A small contrastive audio-text model, trained from scratch.
Data: trained on single notes of 20 synthesised instruments, 7.0 epochs.
Rows from block 9 of the audio encoder of a small contrastive audio-text model, named by matrix and row number. Rows with one number belong to one channel. Each number is 128 + 32 x the weight over its row's rms, rounded and kept within 0 to 255. All counts start at 0. Numbers have three digits each. After the name is the row's rms in percent of the matrix's.
After each channel's rows are labels from the 100 clips, of 14976, where the channel reaches its highest value: "top examples" is what is common among them. Only what is clearly more common there than usual is listed. The data: single notes of 20 synthesised instruments. In brackets: how many of the 100.
# convs1: grouped (15 groups) 3x3 conv (encoder.blocks.9.convs.1.weight, 240x16x3x3), inputs within the group 0-15, a 3x3 kernel for each
# convs2: expand pointwise conv (encoder.blocks.9.convs.2.weight, 240x240x1x1, transposed), outputs 0-119

convs1.6 097:101172135100107142136167094127128118139162120123169137133147159159187130166160161132144097111107074202145151078091097172109114124094119130075089093103072138135164163124109161130098165106097154160152074078076136197121121102130131118123126115144190200205123089139125128098136118121130117188106085134169119113126133175185181143119098123146129123138071103181146178151106090132153151133169126137096172176161151083095106073094059079104088
convs2.6 095:108124110161118147109089101047168155165144112048104112101130108079126083128178066144095132147126114121115128131150137119115108156174109130146177104134143074143104088134127111097085125106113114098079123143084142112169126136120126140172065107150134139127074182162171098125065110083107119163143104144144173097181152130179134113193182152116130129163190106105143136
top examples: C (41)

convs1.144 102:111188158174190162139117159162144114155152078128131113128170116122156149189168127124175155172156157075079074128169138155147100077108126177153151140108111180196129117197146101176179085080150141099134080138073159133134124109106111123156090096134124103059132121150118139160100177099111105137122130147110153087136087069113104091126178099170124088105080144172110150134088110142124180167151129144186129153130150103137128130090115187181192
convs2.144 096:188100134081094187134099159155136120130083089125156084122135164131067097076161087129067103098099134161107135127140096116124121134162119142112067134162112097069132103065113146127121160113143187179152121047167141101173109130143103125119084162114152184099097134089092114135171096103098168120148075129119130156152041131128137152100144133092159101155065159100088116
top examples: G# (49); note: G#4 (45); sine tone (33)

convs1.179 098:188143094087083138062118130110122172130185125066090107111124111092153114146092093180116099159176163060099104114122143134111118074091163161170140141125182095110077100147094149115134102102160117162087145131102153141151077090101087112088060111126158108133103075138108084124138145075084117111151117080129170162156133119160087077122142166144152138089065082146169125147107099091126065157096155129067107070110174172109152136146156133095099
convs2.179 098:159150128160143191219130142104161099147142156146059119124122067111082154091095148101130158173153147089111117038169119118120152169120126115118072116098102134122136150171144117098177090117172183167147073084127121129189162087153104097128085138119154123090118138181150086100189147139084130147131105162099091180127153143110155083095084160169126138148129106123156102
top examples: D (33); note: D3 (31)

convs1.226 101:093057120133181174159163130154077054099111147099114104108113128083112131142115162071149157080157075131119173108099075101142129078146106189181130155087159076051070084102080129158149167130114105177081097139122140093146148117128139114121117168106111117142104132100109167173140075065098075093120091111101118179078142166131150134115119116082109137133157129090108152111097140115112101130071068096111073163146159117159129119096135145160176
convs2.226 096:119100069140069121122129115122129157119113090100142080086122141126128073075132163082156146141090112131100123134080149107059153128134079164129167158131127139148107089149103119156108094118110135127070158175130130151119093209091149118173095147146143176113141181152117160071085123166105150114097134083112130144183157102094101124030158178094168120164112119147106069
top examples: sine tone (36); note: F#6 (30); pitch class: F# (30)

convs1.122 094:141155185079062092140100124137087107199180216157121157167120103079097108135183149152191123131155083140131105120118153106153095140166154170180134096126148099158150080176148107096158113122128068048101173129160119100164104144111154155202131110132075137130182179112138079111108137167096133159123165150167181160119113076151094111105127111117093104165153118100100124156163110131085127151146128127106163104117156098143129094131146176188169
convs2.122 103:135114145121110052090125144134146094137080157183177109147072151100132075117152124135090062144133162099092093152089105089164094051065144120045139120083075135052156142158155092095102139102168126141163095117128099118165164116105153097102155143093104137155153080138095142167164131048096117147104097067187107154082060098153177170062120113141118120120166161115136162
top examples: clipping (38); text has "clipped" (38); note: E5 (27); sine tone (25)

convs1.238 097:074100079143160100162153129137143139078072122178168180123084120093129089130122065073064079137107144176223203129129157095108147130131095158144155135137125092095162148167113105108100131081120121139124127119110096063103096155137117081130141171203155138173100139139148103135160142114127097115175137103154154123146099141186141080145115104107133128172178172147156138136123075176147099087145106170085147123168189112126069137080113123120174
convs2.238 102:121153141120090090080104200110141141131120099207203118149094159085107116153106044142134134174104135128126097161147084130142081117142142116118153140197111171190123129109111166155100155163128116166087109140161102181120128116084107167140134115112111098121113179111096204182180151146076195128148084105148156152152186132121099145113100143169121115138082176191141145
top examples: octave 6 (73); D (47); note: D6 (47); sine tone (27)

convs1.1 103:081090095138149110095155148178151185141080089135134113113060072187149161180130113155089090142088118079058090131118151132161144137113174147131103081071061166130097093150129103134144135128169121077133143142123171177130149110094148124144168138176070120055114138142088124173099112116131099117153146140122072085157124160141106112156140118097145108086104088124152101106106154097098153118163198121121089146156125171148119158196140040109087
convs2.1 102:087170134101108071080106086118146133136189112088188128133118121107143116134193129086078106176150095136085128178151155194122088154150135099140174165155081132096180152080124161099150081142157101143074158114175135116139134123117116140129174077197099140085110150133065163145129146094094119102108152097086112179163112115094133103049128116122118122174156113096108100
top examples: D (29); F (29); note: D4 (26)

convs1.88 099:130103148134101132164119158151081141137128149139194164187128170143124100111091131167087173123142163085082080118087135079073082143119119115105102102083102111123180115149163108116110093049145142098099121099082157107114119102108146141134188165198153166168183140102073051127139081161113171171172132153167126153168144117152145129131134155143127148135122136105085134110131100164112123066068110159134128194117173109119078072177119128198151
convs2.88 100:113137117118120119069077093122176114141186124124164178099099109125156124110216123121115075108070133127109126119095104146081128091093127114141178116160104092154098176174115106114126080050117119145080158146161150105119098188165109137158121141141164138087093175065108095113070170109112150103107088102078091082174124141125094129105170120130095111108170148115122077
top examples: octave 6 (35); F (31)

convs1.105 103:135095148110178113172173128181147137094075088132108089099112118151114152139130100176133114121148148119146135087111109081088112053165161110185112153173163065064093186115152135128080157143145138162087096123091087133075164123173104145148068084126127106140143106078165075091119069150120186189120185129142094091134167090138132153124106134121091088109077148144121092099095169085164159083115152126153151157132152099141140070133180099137168
convs2.105 108:141106132069124119133133136142066154165092180141067083104119097161102088092148144163137157057095126136123096096142188134105105161165120174158068095067135134110186113137085139111166132079214102051166081159068113164094174142117151099105079106114166123140065154141140101154127062101113106084097169124104135144160110149161148161114129135178112141144164185158059170
top examples: decaying tone (66); bass guitar-like (48); octave 1 (41)

convs1.207 103:133135186074138180079110119113173121076118095118091101139123175116070133104113091099090136096157158097088169156119139123125140171098120118153157142137089158164143136174152138118107112085155071127074131161115133107075093065150131086128148149114115113138068088115149181179189166116190155164153148143178132185095097112106096159093133202084065159116104131130108128156129122081075061110155164092108166119151162145088135157118073105148148
convs2.207 099:081135135106168133083103153150123107126161169137096168187103062150166090146102095164136089142114075115185154181069093076156103068177160132069128174158140090131107051087155185124128118129088127132150161126172155165151138164113078106134120168099109166153124117158104131122194143101131172123179160101085188183137128164135151088099158099166160140153160152096165204
top examples: octave 6 (61); square lead (42); note: G#6 (32)

convs1.132 112:127105150102163129118095089142120164134072136084080130165137164150101140125082098105104162113124131089127168163123074179110068174174137129136129132115162169066136136133074161149081180140141104113125072121131094122178108155165099138128131214178164097102160146097096065122160074079162158136137164110121114080158186077160091114137143152125150192130096181097137152123154143096089090188117133152146106150143162147131107116144091208180141
convs2.132 108:158115135148187165086097173172170143152112070127131133100107151135135135152113156105132132066131108185107063091161152120169109159097147097114148123135222138061151092064103158141196120092149133082123112144080148095115113127094154132115137149119068108130130136086189154143095166154099113124172130179128170111158130067119103161129135108141144130108149114151147091
top examples: G# (26); organ-like (25)

convs1.171 110:191187145129118157150111099076111154136165125102160084113169167158148083055080131084106176102135153152139174137162161084076133140077136132151157148102154063067144119150157145119120054103126132108107139102098107082172130096123158080147105099177133073122142160062131138082130178114137104152122190115106112157094123146124172097114056086147149149099108091111144103145143100160128073087131105111095118147167192115170146076149139157160099
convs2.171 095:115099138130136114118161154160152110213171130073134132096134197188110169177134111123097132097103124099109136099151099126158140152159128139092171124200186132114089155147161106157072102159166131076070132151131121127211106144135148200149085150083169104127142089130083127129159109151178077071135202139125130186107168094098132138072130122148187133152121106116119159
top examples: D (50); note: D4 (32); octave 2 (31)

convs1.205 099:163158112107126124140075089102154121124166130102095135142149112133154131114132114066074075179132138137155117134146107102141133133110178106170119147125098135131101096067092155184201087061084163131140159144152079074110143093126124074070080121152080102144141118125207190191139096070120100046178120167149088100183114154116126117093108105157214166138108145119112130146138121156106096148129125165160173096131152127128114113134097107152072
convs2.205 105:131132117179086046117092141100085172148104153133181090134129129076147123147162186104113126180133091148110176143133092135076092096089116139165138169136104137169152147127127117164087173163096135102140137079146142075190087057139185114063096124083101152099112098132070136095182171109109180183094077129145140126112114137100111164122121136159058109147092159103136158
top examples: mains hum (54); thin (high-pass) (51)

convs1.11 107:160085099164147148107147095180163152096100125109115140160181115143147080175130111099137190082105160116084129161184134098141104153126066152102170154088153106097160127163133105108118130092124155175127147140087137137156110098098120151095098127102104159106078109131195147182178138151110109100129115182127106108094078091203186156189144165096125134103081090179154144101155154062113085173179092108062075158116125158160096119133157105104099
convs2.11 110:141194123151106070100095054128187166090109098121145131151130167156145089142158145128099140109119137123123108193120114175154112067103101071140186120156144154080128110091111108092069122165194102130129100134075125172133101084096159137164165210134098095164146137201165148166116123123125167133129097139150104172159103141176090206180103137159127139110112150115114121
top examples: G# (33); D (30); note: D5 (30)

convs1.178 096:123147194129131113137068097162108189128112203099094171148143127158106144084131082176181120157151093122116129147109101168135142156149155058070158161120189177163162105103151127165123094149072114125104125157129141193125114105090171135093186114129092112119102153166146098101197111120164136121164164116136124093139079089138108136174146170172151146114118137172185174145148091162152125149139168107146139053076094072120134109077140131129184
convs2.178 099:093101102127162057108107098106120118108131135086155166147168078111123068110171157135128101096166100147098125124053131116064130109182142128113116160146150123132141082133101130097142134124111103119119095126116130111070078147171061053137102141133084153079126098108081097175125147085059162121118136150171161121109186144100129126098150113110125133107133079096107097
top examples: octave 5 (64); D# (47); note: D#5 (46)

convs1.146 101:121145156083130117160132109133156163071138158070117109142100105099118099079171146107162171043055077125171171115129104087130151162176164086149089154143075147100070160106155104129143150159107128147119097183150090092107132122146088103137134173140099183148099149124142081071127170123153101091150134128149145133122091105113123103153169127075041091139137139175162103110169144106100169116149141104103160066170173132116115104177190098086160
convs2.146 094:095152088091115141066088196127121117127119163126110156133153140074123153118171124096114128103183145153097145185173097186136090151102060087174148138152183145109149156095162127132098098118176094169104124110148146167072074184133121133157104175161118149093140149098102178153153150148146179116068175172157154125201116165137144133151186130083136191113142108133103096
top examples: octave 3 (72); D (54); note: D3 (43); horn-like (26)

convs1.227 110:170164124127163102121063035175153131103160122102105096097111156094121150088079075098081161165141173122069076113139152120100116175161122097136162092081093163115095139147152119105108098086093122129174087105129187116151126121122136107151076090108158153164125156125128086129143166122112113187131122164106161181092102221098117162153079183125121096176131129153083127105088162150157176161144189119135131125119075109120154148127160154072137
convs2.227 100:067114132081127078169171127128128088121164136101085143184139069103154126151145119190112171102173091100113134079077126068137113154127106092117142139114156155098133114118088101127139081057118149169134085141122141106146138107162063084131106157091105130070119123107151087082127076161151115149168078117092126180082078080084124061066182131151107144118152107096130117
top examples: A# (36); note: A#3 (26)

convs1.165 097:139076052166043124149089146157099132124102120144150142118111125110093137165196181155170141140107131109073101086136155090140109105087086159088127099119134166118173130131093144139127110171097122141143122165145106168087165125149175150138138095132134105150106138173074121182138146130091130103088151140158116089181082098181118077115175152097132076164144066150156119083129191097137110135198135184173115140068055114143139183139124094126095
convs2.165 105:191087096107086255106143144103116163133149141181109081125152130104113069079081155061142143125099094195094114107153172187102119124101122114155140063056149119107187124102111130090156169072146091146121111145085142147108076064118153040141160120133112146106094172147106125132154133138127108175147146109161175125178105097114086116116122164185117169112089129143107116
top examples: G# (44); note: G#5 (33); C (32)

convs1.74 102:132093103083111114149089118114084143142136202175181203066186134092105139157093078168145171121108158135117138190185127096136128146168180177124096159099138080176151139179151158205103096097109106144170080175166162103061124139108142130119161096142137104161122070110087086156143123115090112095155100135126118100095094117150179152107136146079135130119164146144111080126119125074099180081166160148149111140146117155156139094099125086165126
convs2.74 098:111098108189072201188151174157195097190120187113112093150107100162183129106109169075118127154115096121068125182102154136095130143089125192130192158090201120099176117123150156052151170082087098154123122130150130133072151158148114085111099127102087150156126141176164128171134108147081160157114170169073117132118133127151182132111156122088137182144130166115143129
top examples: F# (43); note: A#5 (42); pitch class: A# (42); note: F#6 (37)

convs1.89 103:105131109080144093121100090145149114105137169114169108131126138148120098102125134111108133089113125119114104127161178071111059109118148103094102132133129201144212092082103096163132125108077075127115078131101102114125090092118099118142179183151107168201137103145072089131144077090141070065185178135126060080126122118157175174141119098164145181133146166097078128091098139166102139124123071104131138118113155073106169107135150090135069
convs2.89 102:107139106138082087091102129129158103157178095124119107114140086172170143107175159086092155143155069096082097158113075196120090099158109155105103096132139110159154147149179177110187044137168133158090112131120221135082135171098117148180149121150100104080103153111084156086114105113132119121095091132105147112175120159142135118059144150121142084137160066173118067
top examples: G# (49); note: G#3 (33)

convs1.16 084:113111141114097060126117102111170153095132097145074084154146131170126184120105149114100065061095112061133083135084149132133099113118146103105100112105109169098142090115119075096135064082112100090107108112159104096153132142108145132090125150095168160074102156134112110128166108103118167138121131038080101096157162120145080140133159159120104089063057077129176111076084159110090100124142086123101103147108134170134139162166080141065070
convs2.16 081:090113113120108108192185112138135111085200166124077121110166101154112098127105174140154138176157085137187104078126170145108122179202154129116150160107173148162140156118159172175167123084117144128115160118080111138074184136144172196198134116123113181159134109084091130105084095158103177112122165104094125119131170159090154129106130110143118102154179117088091114
top examples: sine tone (47); horn-like (27)

convs1.129 098:150146087112136121145145112084094150145157150139151184082120155104093125161166148113082098090080108175173146162182134160154155118083115066090114118118139146160089142125104120157167170135143125096064107096138095036048099126133094167097115151082094136109146150126118075062124086099163090083114130096174130089116081114117106122101143139100092139079094088134141064167160116109122104100112089084129136138066105121099079192133134157088079
convs2.129 104:167153103142122103112169190170152104150196168159172132124112155131123122112142140113100116145124045076151161128137127106103114099112119173134129123188132146153114161096118159147181107180157099132101151139112203069139063114156135154156080128189094158124168163110091132138131127108132115159159088153132094120146111090067144122129139140128177121139096080192102056
top examples: D (60); octave 6 (40); note: D5 (36)

convs1.208 101:161150179125162155101091114109172116144086093154098165118117087141131136087103119106159105156133085099142109112194153091173094060086087093182152141123161148063114134126186121072158182168156133091147135121107108155144114172135114165159091090119142099082163141172118149209118143153108152131110075078094092152146107156128156158084087133153083083170145107111094113120128182112152104120114158153140111088085121115170183190186187115115093
convs2.208 099:136097086138056103203189142105100115152076125105089176163166152132092127158131091152180116108169150118141156085115186143172176127116103134068094069093084109169107129177083077096095147096139147101126142163070105146137163130074096107112112134097176091095104157115148140088118120185139074120185114090093126146112130114108171109147130160122109102101146146125119079
top examples: decaying tone (93); marimba-like (42); thin (high-pass) (37)

convs1.65 100:100129118081108137130166182166085097147148115158190165152125134166163111109068085170102105071124186128104110142127149115131101102112116176167099070124114081135094159109084117139138111114100080161153161092144139092082175084081142154184133154122086085135126069105117137101150087112150116139092110123130114161078073140155179179078119160178149127190144174153157160116094124075098058149181146131156135107087137148080139123147089154144065
convs2.65 098:124125102110161121143082101122163146167110098077086157214128055117155130099107205135090076136123099135187147170154115125093073150127098154175162081129152051118144080129138153147126133120092189206080104181124136115143117151075147121155109056058116149143146156165134093172137096146101169052168146135170104143082154160124157125080089162123088175154135100086123130
top examples: A# (35); note: A#5 (35); sine tone (29)

convs1.81 094:047088085146147105132133094170150157132095157100114128141131080125133159164118154115139094092095163144123155054045139201198167128070162123139093117129105143155152107153112123156081129178107126193168145112114105147102124176119098160122126143159084092114144086182197189164085168088156110122105140117186114092102110106112075076118138166157125087127144077091063109176138105142108146115146103084093122125138160148134124102140083146113157
convs2.81 091:158081097084084097108182161169193135146046156134145137169137133099076112152114107084158119102129155082130060086112156099133120160070110074107129114134086154133161116098127132122111150187129186066192177135112131047081129071089124162081106165084102113131106119139096144144133076149160169153152067123074182134041175166142101154159077123134093114126111120146135151
top examples: clipping (67); text has "clipped" (67); octave 1 (39); bass guitar-like (31)

convs1.222 104:209190154146132112133087104113134172108149123113093106118103116109156160176188163061081105162110097166153145168149149078104135171165137163163135107119150114077091148142166076070107103109114115131181162118105089074143204146151108084094069078087119104184174115133075095076150172136100078116110113115148147147093171147139125107145159124093096127134140123136124118130125158094099122100172163080071092160124125117168129082122103169174161
convs2.222 115:126132069148063148128137140156147165124180171120083134106096144100104119130105131152103080092092146084052183166137113135087125151109127190180164105070079122092113094116115192103113087107169128098092154158120154144070138108079174094163094134148172123133199145145167104150105075098155197153072116140123134114114162169164093155105130188152123210179115176189136100
top examples: octave 5 (52); clipping (37); text has "clipped" (37)

convs1.183 102:138169091172121146124137078049118156074139165143180151174094051133137125157086130120119085125140116145123172086168176117118120130141171127166144142101131073112100144159123151162082170185166141108096162144119084150100153104141143126107145114077088129130168095076194179095175172171138103098100094143140164143098172168085081164146106138112141117095168141133150110117167126092141088055073159129135072134191167130089103103161118120117177
convs2.183 100:163132093095142148097130121109149151157134145187176137102100109153110159128150077123068152121162089134102134168160141132119131110116077181106082113089154223108139188163088148171117143087098077119076087067185206211113156145105135132117135174178106131153130120119091124173201064131121152169146184101093134177168128086144128091103111115164142082116063159184139105
top examples: F# (90); octave 5 (62); note: F#5 (60); note: F#4 (27)

convs1.216 100:123096117094133147119182183069118138118192156169215187168112163069088155153144209166119126163112081105096146150105090151114143090154113156126091130104110111100158095130095155098117171162178103175169119140142137117123082090130108106141124156163091148107116112104089124140140117088109110095104189183141087098160156127183177149128133105100136087095122170161162135091102071107115118143110098142124068117097166144185089074133136121117201
convs2.216 113:107145116158147127066106129103146160137080113120117090129106115147157139093146151139113149092085134161075136161112118165101062077109120125138166136135146079118169123135198127119178167142130168102103093191122099153096158179087166105188074117102072165184091200120179143130142162145137110076098152095112124141170108089186134133092126139101173090172189157096086143
top examples: sine tone (48)

convs1.150 104:163065055128092114145123136145135095124131150051066077113179135116136134145107105150134080132102124142144121130113075149126056179141073125111141097159129079112141107124140176135122134134068091081089152111145131179155091089144162125149114166183144095111119132184094144188169132160202102071124091071130126085173133118154060087158111083146135091195121144179139111127103178142120173143162185128133110159114110129134085159110138168126122
convs2.150 112:197145157073175081117183073152103150127155169130123136057162180155073183071096081168097136161124147183129125155114147158102096186141162119141094070169118174071111140150082111153129098114089224081133120105146105095085167161119167159144104110149115131157179174120115202113076175165155135063105139136086147103144118072091096193123090153133153074179090123181132093
top examples: decaying tone (97); plucked string-like (57)

convs1.23 099:040089071154122103068108142171138083152127087156132110104139123155169105084121099103103136179153082085133093112136120123163170132070131129127144143133065106063073143149154179121146108092169152139118108124108134139104182121153164118096058093097162158138149139143103120082143131158156075099107099091186126129151138085071061120112151123139099135122060122148130159129092077071097066092145144121092074116166116172096100157094097105099117
convs2.23 100:156104100061099112148152113140117131106158167145164156121129160115142113061191134147193062124106122189145160140106153127075105146121099121129096119124140098165171124121151167161159143086166142076108133123108173120173178127163149164079048133150129136088051084127091140100124152139141107134141109115138090138140144100114168132157079118119111151125123165120131177
top examples: octave 6 (49); sine tone (43); instrument: square lead (25)

convs1.237 104:170175162079100113146136100126153082184178141156144112155116131122114144157126180072079087174162121140160117080096064139143103125117122084086060134155162084118091159145140127151162064120096121121143127135106115155163078111109106145133110188167131094064123105160125122139160121083101178159100092063093099087098084080149154116133109114130102139141179183050085099137156097170170093149174121112134144166126127084063132083152106127129096
convs2.237 102:121164127136132065059077178145137150061100168124133125076126131116083131144121090158092199108162138113101130111131172097156099128130113101116118167105124199176088174152093127069134155123154083131135061060137169130148089143147132057139148114082093085146123167151118102150151084101130183142105128081155153099144149126159114160128106056124096088150089121119094103
top examples: octave 6 (55); F (42); note: C#3 (41); pitch class: C# (41)

convs1.125 094:117095106076099131131090090074158111063127078103114157152082076146154085108164075136082143077091140172127142158161078105175158097060084156094126116078131164199147162148066102107099154126134070162124149096129176118113152119099089120093182185093154142095071111150184145159106126159127139123124116133164158112132122124092127137126114166176130137089157114082112109129084139168085081137092134142076147081111082164129173119101130169156100
convs2.125 088:123074115127116082072073120124123129106152078093113180123067139146136119153169142120120130137118058142128139123157089122141142099144151119159166181126088220128177094076159174127139136201064154118105172115072152147119100162088162142156157114097121126178121142175091167100127107137084170112101158110094121159144142113115076092140126169126167122191067083158151103
top examples: octave 6 (49); C (39); note: C6 (39)

convs1.110 107:093148161165128100135150075157102052090103073089068145156172136098143159125092092149168095121155112136123109060084113134124169128188168135144092148148078113094124121154133164094086113113128130135123152098125052073124165091110131140092157158136090129168124132133131094134077122146134132171142158144085063164135109191088146194140088085104127137092135154070083128080081166099164183114127197100152177156168087144104158140121158130150124
convs2.110 112:127135160094077098185156156131171165182111132063086153088081082202173146105092172130095162085093145128089102141121167150121124140127162141104095128107145143086201110113169067080197099112163108138098142196082101075107092115103127122147110096119111103124091156133123129167112104124120116117164194141185103132113150143130124146105139097058085112117188172096123157
top examples: decaying tone (79); text has "piano" (30)

convs1.184 105:121156108121149146099122106171102112153112120195174143040135093129083116128131116074166179102174188097128165106072091163103131139152135084131124121098087176121136081137093172124161155122138130151147073136122140158167121164158119128130098109172120130091160076105112160183173191186075100184130094144113122133145086093091105127098156111110108132115165166106100120156135138146184167168086081160117084181104100068129144187147120195156105
convs2.184 104:143126095090164097113123161090109124153138124193184068095107163109145082078171066095163094142179138207096088162133082174087125127115084100167153101168133132130149100147110125114072109148088141148097131138123146144129097160114139079123206169075126142152171115079060169163086058100070151132083084131113139117136164101147138136178117082133074092125104162144154138
top examples: octave 5 (63); F# (51); note: F#5 (37)

convs1.87 084:098095134118096093119114130153080125120087152133170137128145086152158100126141075080098137115063084113118116148150136143112109119145123136098117083137072067117115129160156130106140073094155156129107154110112095178131107106112162129102141106140153190176179182091111085051070059171073094107136089110077094127101124164079079182170064146103134126126131167118157210132132145089164114114084126073125129137061136166103123101144172095150156
convs2.87 093:082092092086064132095097162079152139160159146138115112099088085175139147149158146084165125136107085145145165111098170129108148149066122178102164157084108151108134114091150187179098102118095150120121167116136160186102103169138177104110079131131116171167074161084143168096111172170148123146143173115106137142133133148133195055100115121106215118151158117138144111
top examples: clipping (45); text has "clipped" (45); bass guitar-like (31); octave 1 (27)

convs1.95 098:084171141128130107103101131128056089164132217153131107149161101125130158133103134149100115113055061166124139186130147165164106133126131113170184116106123134080118093148179180120153109041098116135108162114082111117179103123135158147143149087091103113154128115172080063065141101108102089111167099100122128145094125134049117075128078160106111180071142138167125152089120177185124097120100124109091160102093100156149125155141143153102161
convs2.95 104:120163166150090177119078086088095098223131109099096074143110092140167155155067126118137166124099122144148153149161144100099180151127102106121119110128109115176102159139187154169056103142074098108124088126137156157100163156113113095166087109109188147122080105157142112119160204172128103175134178117116124133129170152095148054100124104120126092078106118107148119
top examples: mains hum (57); bass guitar-like (43); octave 1 (42)

convs1.19 093:125105117103168203149127121146130118127128097078067121116144132103096134063096128156107118153108157152177157132104103115093148161140174145102081146127116118181155119083074135120147152171077146138127151157114103150083111163110155166189173143123117117121142134195182206192132113122098190236091099199100102081159120151087091140146124067119138124094137099151121142159126148167157128103121138108134210117093068131125154110107148109098123
convs2.19 109:081121120204117131123147109108175087105065081093112119172096131075106130146122058130094153131139147095129139163066085131121088085089109147174150094169119087128126124090090145087122121154126115079157101147101128100178145109046090102056164145085177118089176112088089151116110134088151160164134130103092136153072169170120097100132108113174115132100135110058097091
top examples: clipping (71); text has "clipped" (71); octave 1 (34); bass guitar-like (30)

convs1.24 116:107165095166129092168168104104153132093132109092093101115185067114144160103055103092120115146180114115124142113154123135112163107142103058187158053185109094112108073158127144136096150135099118097104132123176117160132139131110118183092123142123162174064148157124114101133140136126195136036092081091126180086168137125132142113093200072116129107143106117146160100107116134086152131126156075144146039134118096145186122134167142111105159
convs2.24 115:189128117108108116138156133134103133132168166137167176167135211139116109112119150101144161137193143095149149137165109067141134179203125167144092211165164138154174157126154148107144141158131132106128086111168166105165116110130119127086128159138071166131103084154073145196157118106168172164168157118166109136072097128190126163150076153129188112130181142127123142
top examples: clipping (62); text has "clipped" (62); octave 1 (26)

convs1.91 111:126134144153161079074109101115145071180136053146127105145132144126110164051067151087105159100109181052067172113097105140094076119139151147083131144138092153120155113138119109153124127132142137130112152118134088082122109093086157101093119128076170134127160089145109139115129089062119125085066105137133168127144098079126095067100168111163152022130102019164153122160154123152149112144125141103134135153113144100157159146101147149135113
convs2.91 100:191086130128178063156138169153129109204111179154174109101145232142176160114150102102117122140109168170091125100122144130177177125185116118127156101224139121086163124097117147156123178167162169080140132152188141091148138139110154185152146212177101131117117104175037146062128126088104156135166137144109116106152183102122117157143106125121169155137156108128138117
top examples: decaying tone (92); harpsichord-like (27); plucked string-like (25)

convs1.196 104:116155090145125080136185160107168171098124134136111159155090129121143119133120113077108152158159125174093128076085113163176110120089082098081068149123155133159139091157145048097138129160121143138127100128099064122039122081055151224154078097133069113095116120091150158129152170131177114164081120116123129089169184159122148129109093081105136158114105121127099096203104142115115124136113088103127103121132134081116069104150130113185115
convs2.196 100:157119103115093060067090171154138115131141076100134122154141166126127136149136112143140072149139123193143139137159083179180169132084086097131111109165143080154096181188099138091125164125089119181161084130117130089151117107092126093138158120147143151140108151151114163142137159087146127078128048136107138168144165146193144104153163145134115124102123182116090147
top examples: octave 3 (65); clipping (56); text has "clipped" (56); A (38)

convs1.185 105:071158131104135194104159179131125135096070109129147173125189136133096068130074076088113097133131104164105144077090139096085124178160137107122140159134091211212181125121150103129109134110117144087069107073058123128106172161154107131148180179151088111146074097156152195207128133157120130161109154130098142131107141098131110117142119117150145134104133086086097100104092096111136127123078100087136116121069114108104133083107087114102100
convs2.185 103:081150122089116073091128157129113146151153110144167175102109069187168108120131166141166139125097096151153157115105152113089100125150175137101089112126150068118120120129156136175093138106183056140138150143040180121104153157096143081182061116145119135110109105111185131090081163166160055106088123101105106079142083123095158110115121124125194121137176135094070096
top examples: octave 3 (97); D (78); note: D3 (78)

convs1.137 106:119147087136160158134163133157189188109136145134126124153172148139189133084093045143112158113142149129101133139168103107113084151138111156115172123091098149087148129110169073074130140128130153111160123069151169168116180095111176094085159161182163093134094151104125131115151130185128095130161195164153138122158212107158142076166180137190105079145135098128119168121164186130148123140210134143162114090117093121129146063092120155155109
convs2.137 094:149113131117143130150116143126160158089171101109126140137131129081099203141154130112046104085137082134144122146129152160169145146118143057077088204127110150048120093076141187094113171166111167128148092109125109140083115070126136115134107172154085122154119099084155098122155099099171105145165170087103172177181148118118103109109120092158123101148132124159186182
top examples: mains hum (40)

convs1.77 095:153175124116122071122117158161150127075128097134154096114186088082113104062109126096110142099101066160067075125096107147086104136132145130166071058127076159093108139150092103120146061132122123106135156136061092112163161093101115127172086082142138143117094152100095148117167151132151114120126135111069078166132126141184150205114186157101174126137085140113137096085062144157175171096149119150144125081123150109068121147099113163102085
convs2.77 092:108124181138110130127109118202120202086158164125147114167172099114153126146108149128147119105124102107126174092094140187139128144098149146093124160161094072132139061112108127133097138154218133211117145173186142125094187163169165156178152146120150129093141149129135103173111074107126215086132112135129123073141120183151104161111047165173188150168138122163128105
top examples: A# (47); note: A#5 (46); sine tone (29); note: F#6 (28)

convs1.7 104:102158153128147170118084120129093067167177154106112085107160101111143168129086062158156127164153166108102154087132068124111110130147159154142099086150147109103132082089096087062063119142179142175154097144172163135087098132169126124154159104104106112084117164159178171175149113076142101066132158132123155158134102110130209148106115093148143121101123111096142077130195123117131176128070154100122160140149130087123080160126120072044112
convs2.7 099:090174113171133131098135158182080148143173198115147073165183157123069116125091160137115075168105103127073158123147147135113170131195162161130149130120088124091157149104143101065133143106109141141143115101106094085123131091178098055096129164111122061129148078147160099149173135193099110138134150124153109116142162160115122157169180143155136170151109069160120138
top examples: C (52); note: C3 (51); G (41); note: G2 (39)

convs1.86 095:102137157116122175112090139151076151111097132066096093119094115099078156172181193101073085079088089143118055108148133075122098081100077128115154085106136122184128124080111122139113181167184117171112160158130096150115128139105115124093105144077078101110120090089161130144097072111093079072112077077126090159145134114089065172102116173094137129059112158117091082120131147100108121128124130121076160127134104148141147177112097155156155
convs2.86 087:137061099104131129178132134117086134125082128105086124134101045113164106173146108153106119210120162141160119134162120137152127154176101132134131129121103169251144096136115077140099140127125119170194197147099154100166156091087126165169133069133153110103113119150101116067147104116113187171153124150107158166097199167087180132121064075103083101158104144116101124
top examples: octave 3 (50); slow attack (43); horn-like (29); instrument: saw pad (25)